Rows from block 3 of the text encoder of a small contrastive image-text model, named by matrix and row number. Rows with one number belong to one neuron. Each number is 128 + 32 x the weight over its row's rms, rounded and kept within 0 to 255. All counts start at 0.
After each neuron's rows are labels from the 100 texts, of 14976, where the neuron reaches its highest value: "tokens" is the input token at the peak. Only what is clearly more common there than usual is listed. The data: rendered roads seen from a driver's seat, with toy cars, trees and houses.
# fc1: MLP up (text_encoder.blocks.3.mlp.fc1.weight, 768x128), inputs 0-63
# fc2: MLP down (text_encoder.blocks.3.mlp.fc2.weight, 128x768, transposed), outputs 0-63

fc1.624 [103 112  86 142 114  81 100 147 141 105 103 174 166 175 133 104 124 130 151 144 150 166 109 182 158 126 152 119 144 134  85 108 133 130 201  54  86 104 130 142 126 157 177 100 169 116 103 110 187  73 118 135 112  81 123  94 118 124 196 156 169  99 151  71]
fc2.624 [ 92 119  99 103 121 213 162  72  84 124 133  77  19 124 116 139 140 138  75 118 132 105 122 138 104 121  91 129 109 132 144 144 104 128 147 175 169 148 167 142 163 126  89 166  52 159  87 182 120 158 143  94 160 152 199 178 102 138  93  91 127  93 105 148]
tokens: "a"; "left"; "lamp"; "teal"

fc1.424 [180 168 169 172 122 100 151 146 107 124 162 130 157 181 126  55 141 144 140 119 138 117 119 122  88 116 170  99 141 115 144 122 132 158 101 101 117 124 158 108 120 101 149 140 108 149 160 165 149 148 172 231 118  74 199 153 110 151 122 170 117 144 125 131]
fc2.424 [122 139  91  87 133 129  82  92  99 124  48  66 126 103  87 104  53 152  65  98  99 137  94 181 158 128  64 151 101 139 118 167 117 169 182 117  72 156 154 160 142  94 145 132 133 165 107 134 121 148 103 162 123 138 110 134 138 124 144 101 103  93 130 181]
tokens: "lamp"

fc1.759 [106 100  97 104 135 125 132 145 153 111  88 147 109 155  89 110 148  73 144 180  52  91  73 137 134 126 166 134 131 163 100 104 117 113 128  74 112  98  78 131 102 110 165 122  83 131 123 151 114 147 137 127 140 153 149 168 114 151  73 144  78 137 132 132]
fc2.759 [149 133 142 123 132  83  97 126 139 123 186  91 160 146 128  77 119 170 152 120 205 162 101 111 141 127  94 111  71 100 109  94 132 156 193 171 133 121 190 172 138 147 111  87 144 108  99 130 179 120  82  91 139 182 168 111  92 138 159 116 134  82 124  78]
tokens: "lamp"

fc1.468 [154 128 134 142 198 145 154 121 140  78 149  81 110 160 144  93 145 121 142 191 166 109 173 156 137 169 143 117 147 170 130 165 159 129 143 114 122 167  80 181 163 115 151 117 138 133 149 131 125 150  90 145  94 132 129 130  48  78 132 181 156 172 126 186]
fc2.468 [151 167 109 133 153 112 161 161 112 136 126 152  71  85 144 127 144 193 171 142 102 104 185  60  85  96  78 177 155 153 157 123  96  93 142 187 120 136 151 137 155 108  69 100 113 109 132 147  48 143 111 186 132 135 144 133 201 159 123  82 179  60 132 142]
tokens: "truck"

fc1.340 [113 167 175 111 167  97 122 170 131 154 167 134 133 146 151 147 133 116 120  92 100  98  56 105 154 118 124 225 172 133 127 164  39 100 115 105 193 167 133 191 137 158 181  55 167  83 142  85 144 171 192  98 119  67 124 119 148 139 114 105 124 157 172 111]
fc2.340 [ 37 134  77  79 164 131 126  79 109 140 111  88 157 159 126 134 145 108 108 119 155  46  65 155 107  31 130  44 133  75 116 145  98 119 125  90 179 134 148  93 130 140 124 122 155 118 155 124 117 113 105 161 173  92 105 100 127 146 153 151  54 132 146 123]
tokens: "car"

fc1.190 [156 149 123  81 200 111 108  80 125 106 134 181 154 125 116  99 164 115 105 170 124 174 121 206 147 112 153 101  75 162 119 125 125 100 153 128 173  91  63 140 132 167 123  98  89 134 102 148 122 177 111 129 154  89 104 119 131 148 138 136 112 171 106 118]
fc2.190 [109 107 143 144  83 132  97 144 109 202 103 138 142 126 110 109  95  72 147 141 129  98 111  95 161 145 109 156 161 125 117 171 100 179 149  94  69 129 108 141 156 123 146 127 123 168  90 121 170  73  98  95 180 113 106 113 134 180 129 122  98  86 124 133]
tokens: "grey"

fc1.636 [115 141 138 168 148  94 184 108  92 112 102  73  96 178 160  94  94 167 153 119 150  96 149 160 118 147 111 142  61 152 160  67 138 141  97 176 129  75 106 163  55 143 111 128 128 126 129 135 156 146 127 165 139 123 141 117  98 155 168  69 136 145 142 125]
fc2.636 [123 125 111 112  95 187 104 170 139 115 155 110 124 122 131 189 128 129 130 134 110 116 139  69 119 103 136  55 153  89 158 147 113 103 133 134 125 160 142 143 123 134 155 145 121 131  94 181 132 155 160  87  62 108 170  99 179 120 165  85 114  98  84  97]
tokens: "car"

fc1.49 [157 123  95 167 141 192 110 118 134 114  89 155 151  98  95 175 125 131 144 196  71 177  84 143 136 135 143 125  74  88 115 121 149 120 130  98  70 127 143 178 123 120 111 133  80 147  75 151  92 126  99 109  88  54 112 102 148 120 135 148 160 110 149 108]
fc2.49 [172 107 187 149 149 120 228  91 176 120 141  67 164 115 136 138 130 145 123  99 143 129 138 116 115 144  87 143 117  95 128 170  87 107  58  86 117  81 123 113 145 136  93 159 127 113 128 129 127 153 103 118 165 153 139 161 142 158 177 105 177 105 117 119]
tokens: "tree"

fc1.32 [157 205 119 101 163 141 103 137 112 126 104 126  70 170 116 151 132 110 148  64 147 161 110 123  99 115 125  79 126  76 142  94 140 155 120 157  98 146 146 136 170 164 130 162 100 130  75 119 151 117 160 164 137 189 146 108 100  61 101 134 155 112 151 108]
fc2.32 [ 83 133 168 119  97 116 121 134 105 151 111 133 152  96 108 147  80  60 163 103 151 116 150 127  91 121 214 166 143 107 148 194  58 138 138 142 127  89 104 140 126  88 146 108  99 163 148 139 169 144 140  97 148 122 144 191 107 108  94  80 100 108 102 135]
tokens: "barrel"; "dog"

fc1.664 [203 107 235 166 117 123 144 156 144 127 113  87  97 146 128 116 107 180 119 136  96 141  79 190 117 162 183 165 199 149  77 102  94 113 106 103 104 161 123 101 114 110 160 130 148 179 128 147 101 131 116  77 137 136 118 152 116 157 132 149 157  74 128 123]
fc2.664 [147 108 121 152  93 157  95 162 111 168 187 170 154  77  77 122 145 139 116 152  78 170 205 142  65 132 113 164 133 165  84 146 181 132 131 131 172 157 140 111 154 157  89 152  92 184 123 129 161 155 113 227 137  88  75 145 121 116 170 131 107 121  84 120]
tokens: "pine"; "truck"

fc1.500 [128 133  86 124  94  68 107 122 104  67  95 122  91  97 135 159 160 140 167  87 110 197 132 130 106 174 158 176 169  99 135 174  83 156 131 132  94 107 116 133 149 146 107 184  66 119 138 129 126 138 130 161 140 156 165 114 115 110 156 148 120 111 120 125]
fc2.500 [137  91 129 203  75 135  90 126 146 152 147 111 175 178 150 116 156 122 195 147 145 177 154  99  97 123 139 120  98 161 169  63 107 107 115  99 105 166 165 128 161 126 173 129  93 157 168 207 135  89 112 138 148 105 130  94 180 172 127 124 145 124  98 189]
tokens: "car"

fc1.707 [139 117 104  66 117 134 111 188 147  85  87 129 103 116 154 132 109  55 138 100 137  85 221 119 129 148 137 134 171  89 146 123  95 113  74 157 158 149 211 190  94 164 163 124 112  70  95  87 101 118 117 112 163 111 128 102 170 123 138  88 106  65 182 116]
fc2.707 [ 97 120 163 114 158 164 145  68 113 111 154 108  79  94 168  84 127 128 116 130 144 149 104 122 151 166  72 111 128 126 149 116 177 126 144 143 188  84  90 144 137 140  91 131 109 129 190  60  76 100 105 121 130 142 148 132 161 117 124 111 139 118 186 192]
tokens: "a"

fc1.5 [ 79 100 143 129 119 113 113 130  97 150 144 168 137 132 144  74  92 142 158 151 107 177  90 124 123 131 196 149 143 163  79 186 115 190 163 105 135 167 103 101  93 111 138 121 122 180 125 165 115 127 154 154 184 141 133  97 132 151  33 135  80  87  86  74]
fc2.5 [190 123  70 108  84 115  85 115  46 106 166 138 182 141 119 176 179 153 106 118 118 120 101 140 125  81 113 116 159 150 111 146 124 100 138 117 184 153 139 104  83 143  79 136 144 178 123 110 177 109 147 195 106 111 137 131 128 168 131 146 172 125 183 131]
tokens: "pine"

fc1.86 [133 133 176  95 112 112  61 127 103 142 151 121 147 171 137 119 115 171 110 148 132  98  92 137 125 120  57 190  79  74 134 133 118 126 114 107 105 164 106 121 121 167 123 164 131  96 155 123 146 162 133 135 155 175 119 118 157 159 143 162 135 105 118 159]
fc2.86 [144 107 155 138 146 195 177 115 127 150 146 123 118  46 143  77 131 143  75 122 125 109 129  86 124 104 163 131 175 137 112 106 137 146  97 164 123 152 158 170 160 137  67 177  83 182 137 102 124 180 121 172  98  75 139 126 182 128 131  77 138 155 112 146]
tokens: "truck"

fc1.364 [121 130 174 170 174 112 155 132 180 105 107 125 162 149 186 188  78 119  94 150 193 202 114 181  70 142 115 160 145  50 168  37 142 109 156 141 130 172 149 172 120  98 110 118 158 160 158 118 158 124  83 152 132 104 111 173 123 159 140  78 108 154 144 130]
fc2.364 [119 131  80 141 122 195 180 146 124 142 110 110 155 118 123 139 157 119 122 113 173 189 134 131 148 124 154 113  24 143 129 131 140 143 135 125  82 148 127 120 101 124 137 133 139 108 168 107  88 171 188 150  66 141 114 120 110 124 184 106 124 144 137 157]
tokens: "truck"; "car"

fc1.284 [227 117 139  89 161 111 122 104 182 134 141  90 134 128 142  73 108 125 211  92 175 139 117 118 130 111 153 115 133 101 150 152 137 143 132  71 108 129 142 116  53  82  93 156 102  57 117 182 170 124 148 148 114 187 157 207  87  93 129 115  73 157 138 140]
fc2.284 [ 96 111 124 165 109 149 186 119 152 130 121 171 159 116 103 179 101 201  59 133  85 151 156 100 120  99 107 129 104  95  35 118  79 141 115 222 145 143 165 143 149 184 134  79 123 113  99  78 120 147 148 110 113  90 104  63 128 147 170 142 167  93 180 158]
tokens: "lamp"

fc1.621 [164 147 150 113 167 109 130 124 158  99 173 177 143 142 114 134 197  82 165  71 109 134 166 126  94  90  99  98 164 108 138 147  91 170 156 129 117 127 106 175 139 126 132 153 105 171 153 169 120  93 115 167 113  90  82 116 103 128 148 115 156  61 171 161]
fc2.621 [154 138  74 107  92 122 109 110 128 155 208 102  97 125 152  94 147 140  94 217 119  99 176 152 107 172 174 177 135 156 146  96 102 167 157  88 137 188 168 142 118 118 167 122  94  72  98 144 118 127 123  93 103 153 107 173 107 148 145 162 138 203 152 133]
tokens: "truck"

fc1.568 [149 127 153 104 124  75 128 167 110 127 180 158 116 152  96 191 113 218  99 153  94 105 120 110  91  71 137  93 115 135 128  92 121 144 129 149 126 117 156 147  76 133 180 112 183 158 162 209 198  50 156 148 116 117 144  84 128 134 107 146 141 125 163 153]
fc2.568 [152 156 108 107 124 150 127  60 212 188 103 112  92 108 140 117 126  35 144 135 162 123 151  98 117 159 166 135 117  65 146 106 159 164  79  99 159  88 200  95 136 128 101 188 143 139 168 129 171 166 143 129 137 127 127 104  58 150 178 158 154 118  55 137]
tokens: "truck"

fc1.208 [129 142  36 131  95 160 168 115 128 145  94 152 181 175 161  80 134 151  88 175 162 123 163 106  73 132 145 173 111 133 157 225 131  58  77 107 141 118 123 177 167 120  81  81 130  81 145 129 146 118  77  96 143 110 186 135 114 143 157 110 113 149 112 151]
fc2.208 [121  94 166 143 106 120 105 185 192 123  94 106  71 110  77 140 123 106  92  72  96 137  88 109  99  96  73  87 109 121 134 150 139 136 154 102 141  91 169 116  86 110 126 179 198 177 144  95 101  89  98 177 120 159 155 132 141 154 164 144 156  96 212 132]
tokens: "and"; ","; "grey"

fc1.276 [185 145 160 182 130  93 136 103 174 159  31 121 110 135 206  92 159 122 134 145 133  51 104 165 114 137 112 146 127  73 161 105 143 119 108 121 107 119 104 191 106  92 136 202 129  77 112 174 136 113 125 160 140 129 138 141 161 155 142  83 165 147 146  98]
fc2.276 [ 35 100 109 151 165  90  83 183 157 122 157  92 166 103 114 148 145  82 132 117 145 199 128 113 180 104 144 120 136 138  95 137 152 154 154 179 146 128 155  65 196 108 121  59 130 118 140 161 111 145 106  88 143 142 146 127 140 117  80 133  83  95 100  83]
tokens: ","

fc1.719 [119  95 127 165 128 143 174 140 107 103 137 138 155 181  97 144  71  97 117 192 101 166 173 142 159 174  93  92 110 140 163 124 104 179 118  94 155 183 115 134 141 133 141 146 130 178 175 100 153 114 155 116  97 197 104  66 159  92 174 117 140 119 136 118]
fc2.719 [136 103  94 144 159 126 133  80 147 130 134 140  71  76 111 144 123 139 132 119 144 140 119 172 114  95 138 165  25 151 210 162 120 106 152 175 116 118 118 150 128  90  88 123 138 106 101 189  97 210 114 144 154 130 111 129 106 183 119 106 150  97 135 176]
tokens: "car"

fc1.111 [ 84 145 177 150 119 157 146  62 145 143 131 185  89 111 193  92  79 114  97 112 206 142 100 165 118 148 198 162 129 129 105 100 160 102 113 126 147 103 137 178 112 130 178 142 119 114 141 128 164  73 115 130  60 130 100 139 165 129 162 144  89 107 113 120]
fc2.111 [133 150 144  76  97 189  99 164 133 119 119 105  86 152 119 106 137 176 109 141 103 131 140 107 124 140  96 133 173 126 112 119 158 142 142 134 132 119 134 167 137 174 151 129 107  50 137  82  34 142 158 176 141 120 164 127 111 200 101 107 133 138 145 181]
tokens: "barrel"

fc1.308 [ 91  99 133 126 188 107  97 154  89 138 103 121  93 133 122 103 133 120 153 154 210 107 118 134 160 117 111 157  77 105 127  78 141 114  96 112 133 145 144  97 132 172 102 160  90  97 139  93 114 124 112 136  64 126 109  86 115 109  86  96 167 123 119 184]
fc2.308 [114  54 200 136  51 130 125 145 188 130 142 123  92 134  94 164 152  93 122  66 104 126 145 149 108 129 147 107  90 136 198 130 131 144 105 131 159  84 114 114 152 127 129  66  94 123 143 180 135 167 135 104 174  75 106 124 140 119 122 149 112 133 162 100]
tokens: ","; "and"

fc1.197 [125 179 121 128 126 135 142 143 133 151 157  92 120 109 151  95  83 148 187 121 121  87 116 141 112 127  71 121 139 138 124  91  86 157 133 144 137 145 167 175  80  82 106 159 126 160 125  89  76 127 142 121  86 128 127 140 128 137  85 126 180 135 213 111]
fc2.197 [157 105 139 175  94 143 193 145 152 113  98 135 127 122 124 123 118 135 163 160  63 168 148  87 121  73 147 120 172 117  62 143  88 155 113  71 146 105  86 138 176 178 207  99 126  93 112 145 164 129 131 140 132  73 148 120 124 121 157 120 132 134 112  88]
tokens: "lamp"

fc1.540 [ 94 142 105 148 138 111 100 117 155 165 100 159 124 117 173  57 125 123 145 192 139 115 128 159 169 150 153 159 153 139 122 158 133 131 185 107  98 158 109  71 145 142  91  95 137 140 132 186 114  98 181 104 119 114  66 142 141  70 139  88  62 165  98 138]
fc2.540 [152  67 103 176 145 160 181  81 120 173 154  44 123 155  99  85 105 129 124  83  47 130 188 106 112 116 103 147 126 165 128 146 108  81  62 150 114 135 108 142 106 149 212 152 100 100 147 114 128 133 129 100  78 118 120 173 177 116  80  55 116 141 143 126]
tokens: "green"

fc1.239 [160 148  71  85 125 152 142 163  90 142 109 163 140  46 116 115  78 125 165 152 150 160 104 145 135 110 199  98 161 141 186 179 141 155 129 101  94  88 125  86 121 188 129 151 124 138 146 139 155  64 150  84 138 118 173 126 161  89 125  94 141 175 138 167]
fc2.239 [ 93 148  98 117 117  92 153 101 125 132 141 161 119 112 169 100 147 122 109 112  57 128 158 108 129 190  54 162 118 144 120 145 123 110 143 134  77 127 136 199 168 101 120  98  75 136 123 184 145 174  82 150 136 150 173 167 123 191 108 122 154  97 125 111]
tokens: "a"

fc1.516 [ 74 167 110  73 102 137  97 150  87 129 121 144 112 122 125 132 134 126 124 145 171 104 164 115 121 159  66  83 193  98 101 113  91 170  86  78  82 151 117 141 142  90 127 174 211 106 106 180  91 150  75 190 110 104 102 142 131 158 158  90 158 107 114 163]
fc2.516 [164 151 145 126 130  89 168 118 140 105 117 110 128 103 185 111 189 105  93  96 165 197  78 114 116 114 169 162 128 113 135 104 136 102 179 132 158  64 138 140 140  81 124 120 130  85 128  92 155 183 129 134 153 119  85  89 119 153 114 133 124 179 157 128]
tokens: "pine"; "tree"

fc1.673 [117 157 103 149 114 120 152 145 146 182 124  96 123 113 175  96 137 117 131 183 109 169 118 129 123  98  59 106  82 101 160 153 100 107 167 125 157 173 152 187  72  94 110 146 168 120 158 143  90 143 102  92 154  76 153  86 111 139  76 119 151 129 139  84]
fc2.673 [ 83 126 124 176 121 122 164  80 165 114 156 136  87 145  78 160 145 105 149 115 127 148 146 177 142 142 116  55 170  64 133 122 123  87 146 109 158 153 148 138  74 114  92 122  83  89 139 131 114 150 116  90 143  86 179 103 207 163 143 128 100 113 186 124]
tokens: "lamp"; "tree"

fc1.136 [120 111  91 123 169 138 142  89 136 202 146 127  94 106 190 138 192 148 167 116 166  95  86 182 105 131 115 154 185 130  86 176 156 155 157 147 142 113 158 151 160  91  77 148 121 134 138 108 131 102 195  60 164 139 105  89 147  94 152 146 190 100 152 129]
fc2.136 [133 119  67  37 155 119 125 128 120 104  78 163 112 161 104 141 105 134 105  87  91 144 102 114 131 104 159 137 118  99 113 115 126 110  80  87 161 101 151  66 106 107 152 130 160  52 111 166 112 160 117 134  97 111 130 148 131 163  57 158  94  79  98 134]
tokens: "pine"

fc1.660 [148  76 136  86  83 142  85 137 167 101 142 136 126 114 210 182  77 129 104 188  95 119 128 178 162 119 113 105 156 112 131 143 120 154  60 130 144 106  89 111  74 149  97 140 137  71 111 148 143 155  85 121 152 135  62 113 129  95 124  69 117 130 136 136]
fc2.660 [155 129 143 105 191 119 179  82 154 164 182 117 100 144  65  86 145 152 137 161 208 149 135 142 122 131 115 212  90 147 153 126 162  90 109 162  88 170 109 164 132 117 117 140 108 126 156 175 116 128 103 168 203 108 137 137 134 135 134 127 139 140 120 129]
tokens: "grey"

fc1.44 [ 79  86 121 103 116  89 131  81  89 123 145 160 118 107 113 120 105 125 106 163 217 118 185 162 131 115 167 152 123 104 105  89 112 127 101 175 119 131 162 151 147 140 206 102 107 103 161 164 127 215 147 105 122 131 160 155  97 196 128  93 151 123 129 135]
fc2.44 [163 146 140 181 112 176  72 107 149  99  83  73 135 166  97 106 118 130 139 129 106 103 123  91  96 191 113  61 161 171 110 191 115 138 117  80 134 123  71 139  67 122 107 122 103 150 155  89 105 102  84 148 118 125 153 135 129  94 122 156 113 136 116 118]
tokens: "a"

fc1.69 [133 143 144 140 169 129 132 145 113  87 101  85 117 149  91 124 146 132 108 175 183 136 165  81 138  67 170 102 104 150 114 137 143  93 170 112 208 147 136  97 117 134  96  82  45 120 144 129 176  98 161 125 157 143 169 122  89 110 138 151 102 132 106 117]
fc2.69 [139 121 171  80 113 132 160 142 155 143 123 192 157 137 162 129  88  80 140 126  84 172 141 150 115 124 114 147 186 135  86  80 155 167 143 119 121 127 130  72 155  94 141 169 181  92  96 117  87 121 136 139 121 139 187  98 162 153 109  93 150 179 185 123]
tokens: "car"

fc1.416 [159 154  93 103 122 131  99 145  91 150 125  76 136 113 126 135 159 144 186 105 150 187 150  86 178 126 139 165 123 167  82 112 137 175 147  77 130 108 175 155  89 112 196 171 149 145 184  97 144  98 145 152  85  72 123 169 132 104 109 114 168 192 147 179]
fc2.416 [159 193 143  88 116  78 159  58 116 144 162 138 137 130  75 149 108 163  95 162 126  50 145 146  74 189 113 165 132 115 127 113 137 155 124 167 133  78 103 116 119 156 197  65 125 155 138 108 121 166 138 170  99 153 143  98 126 134 116 151 111  43  56 129]
tokens: "a"

fc1.64 [131 158  80 120 137 144  69 132 136 137 138 129 133 136 165 115 117 188 120 150 143 124 147 165 101  94 124 108 138  81 152 113 110 101 150 128 190 133  98 114 138 105 125 170 144 115 160  93  70  59 129 138  75 133 138 108 153  86 181 120 100 133 103 127]
fc2.64 [148  51 163 123 160 115 179 105 103 109 115 180 162 129 136 171 197  84 134 110  85 174 102 100 110 142  87 172 118  96  80 107 195 120 130 132  92 116 147  94 118 172 164  91  99 136 111 130 164 152 122 117 159 143 117 117 117 131 127 189 155 189 155 126]
tokens: "car"; "truck"

fc1.378 [194 113 125 142 116 112 125 104  95 160 177 135 144 129 145  64 131 141 121 197 110 129 145 150  84 133 147 184 140 125 154 120 160  98 113  80 153  57  74 161  80 175 146 130 178 178 170 112  88 142 112 106  81 168 129 164 181 170  96  70 157 126 101 157]
fc2.378 [145  94 166  64  88 109 127  89 103 103 138 137 122 126 122 106 113  88 141 137 213  79 124  62 156 105 123  62 103 107  81 127 158 161 121 105  87  98 171 140 136 140 131 102 104 162  84  78 134 112 117 118 176  81 139 119  54 180 104 122 103  80 112 127]
tokens: "truck"

fc1.253 [116  65 152 192 124 128 109 143 114 113 152 121 130 134 183 111 209 164 138 147 123 123  72 101  73 152 104 151 173 172 106 136 150 152 119 116 123 147 118 164 206 103 158 106 103 167 142 124  38 106 131 105  94 155  97 200 156 109 140 138 163 149 132  76]
fc2.253 [171 121 141  68  97 125 176 133  91  98  81 110 145 114  94 145 109  96 129 148 122 119 162 113 151  81  92 165 125  40 119 178  92  98 133 134 136 133 126 112 108 185  98 144 162 113  65 137 173 123  89 115 101 100 140  89 114  97 113 164  97 124 108 114]
tokens: "pine"; "house"; "barrel"

fc1.611 [135 109 108 207 138 131 167 101 133  63 133 117 122  63 201 138 125 182  76  63  87 154 159  96  94 152 138 146 171 158 135 193 114 133 161 149 178 135 112 168 183 130  90 104 106  78 136 132 137 143 134 155 111 163 115 164 131 123 116 108 144 133 148 155]
fc2.611 [179 120  55 157 175 102 120 103  79  68 146 102 127 184 138  94  66 114 200 118 133 128 128 132 198  95 153 122 137 145 124 125 158 157  85 101  86 109 135 127  84 119 154 183  95 130 185 135 154 111 129 142 105 145 143  83 148  95 156  99 125 108 162 116]
tokens: ","; "and"

fc1.161 [ 69 168 102 149 123  93 141 136 113 135  89 155  84 162  94  87 104 135 139 113 101 107 134 216 184 102 105 128 164 110 103 139 133 116  57 122 143 209 148 158 120 110 109 181 130 125 140 148 126 135 164 141  81 148  83 113 115 147 132  60 112 113 124 134]
fc2.161 [135 149  94 128 149 148 124 109 132  98 160  91 178 123 149  71 141 141 178 174 110 147 134 112 130 154 147 145 104 144 163 143 123 112 116  76 102 100 111 184 164 143 127 136 115  86 100 156 134  96  83  86 150 134 183 100 121  87 151 176 138 162 109 113]
tokens: ","; "red"

fc1.487 [ 82 156 126  95  82  83 143  92 103 131 137 145 111 118 109  29 104 134 110 155  97  99 138 144 118 104 123 133 153 175 156 140 149 129 134  87  93  91 109 159  95 118  58 146 100 142 110  88 117 157 134  87  69 116  95 156  88  72 118 122 109  73 154 114]
fc2.487 [141  92 165 134 150 136 175 119 173 134 104 113 195 145 157 110 113 138 129 117 178 113 137  80 205 148 157 130 156 108 131 200  85 156 171 166 123 115 108  94 153 106 142 142  84 114 152  53 165 174 115 183 156 159  80 148 105 110  73 154 108 219  92 107]
tokens: "lamp"

fc1.337 [115 138 146 165  89 136  87 136 157 146 128 115 115 169 141 123  84 138 172 142 139 174  89 145 113 180 178 120 115 147 119  88  87 190 157 129 135 121 161 111 162  97 191 155  46  68 114 142 109 157 106 149 124 155  77  88 102 144 121 116  85 118 105 102]
fc2.337 [201 142 102 117 107  85 168 113 111 133 143 144 150  85 141 162 107  78  74 127 142 108 121 105  98 107 136 135  82 109 127 106 170 119 137 125 151 170 132 190  66 135 152 153 195 187 114 133 137 112 112 140 161 118 154 189 157 104  86 159 206 125 124 109]
tokens: "pine"

fc1.476 [152 134  94 102 109 166 137  90 144 115 191 112 101  98 151  79  94 190 144 153 155 123  99  51 126 135 193 167 152 147  99 181 133 145 132 139 172 119 157 116 116 184 104 107  82 135 137 177 105 155  87 140 111 149  82 131 170 105 123 136 116 131 122 140]
fc2.476 [164 120 121 183 132 113 160 152  64 116 101 182 135 131 102 149 166 127 180 110 152 129 133 153 180 186  65 157 121 138 187 165 162 101 149 144  71 140 107 124 127 133  97 113 162 126  80  83 153  65 122 172 109 102 106  73 144 113 132 112 148  88 202  91]
tokens: "green"; "teal"

fc1.609 [210 167  30  92 174 161 188 102 131 102 141 106 163  57 157 146 149 154 154  96 107 120 133 171 134 156 160 142 121 119 142  95 190 145 125 124 118 109 147 124 134 154 147 198 139  84 104 159 144 184 115 121 125 143 145 129 156 133  89 167 123 142 119 153]
fc2.609 [120 134 160 166 162 146  89 148 147 147 172  85  82 153 137 156 151 125 121 160 125 163 109 166  89 133 122 140  41 164  52 162 137 118  76 135 115 131 145 140 148 139 165 145 163 182 156 166 172  85 171 117 144 187 150  87 124 163  85 143 126 133 173 123]
tokens: "tree"

fc1.718 [120 109 119 193 163 128 125 135 129 132  91 111 160 177 112  85 131  97 129  98  93 160 146  92 193 100 141 114 136 131 116  86 124 154 117 171 212 163  98 150 147 168 126 185  82 121 117  65 142 166  91 124 117 104 118 156 157 111 108 174 162 135 116 118]
fc2.718 [144  91  92 134  93 116 115 135 107 103 151 134 115 144  82 146 100 161 108 146 163 135 110  94  91  87 174 113  73  93 132 130 139 127 154 113 107  70 112 104 142 139  97  87 149 118 126 153 128 119 133 116 141 127 188 125 123  92 165 102 103  93 131 120]
tokens: "barrel"; "dog"

fc1.580 [100 140 119 195 157 107 117 129  96  60 114 156 125  56 156 144 138 125 121  82 109  76 183  85  44 111 135 101 105  72 101  84 211 122  92 134 117 116 165  85 136  81 128 167 124 133 105 116 135 147  81 112  93 129 170 140 141 102  93  82 105 157 168 146]
fc2.580 [164 156 120 108  99 115 130 154 115 158 112  86 121 131 149 177 121  61 144  79 113  89  98 165 188  80 109 133 163 155 159 130  96 163  86 136 117 171 128 140 133 207 125 148  91 122 152 229 159 141 165 111 109 162 111 119 181 126 137  93 177 151 112  95]
tokens: "and"; "an"; "grey"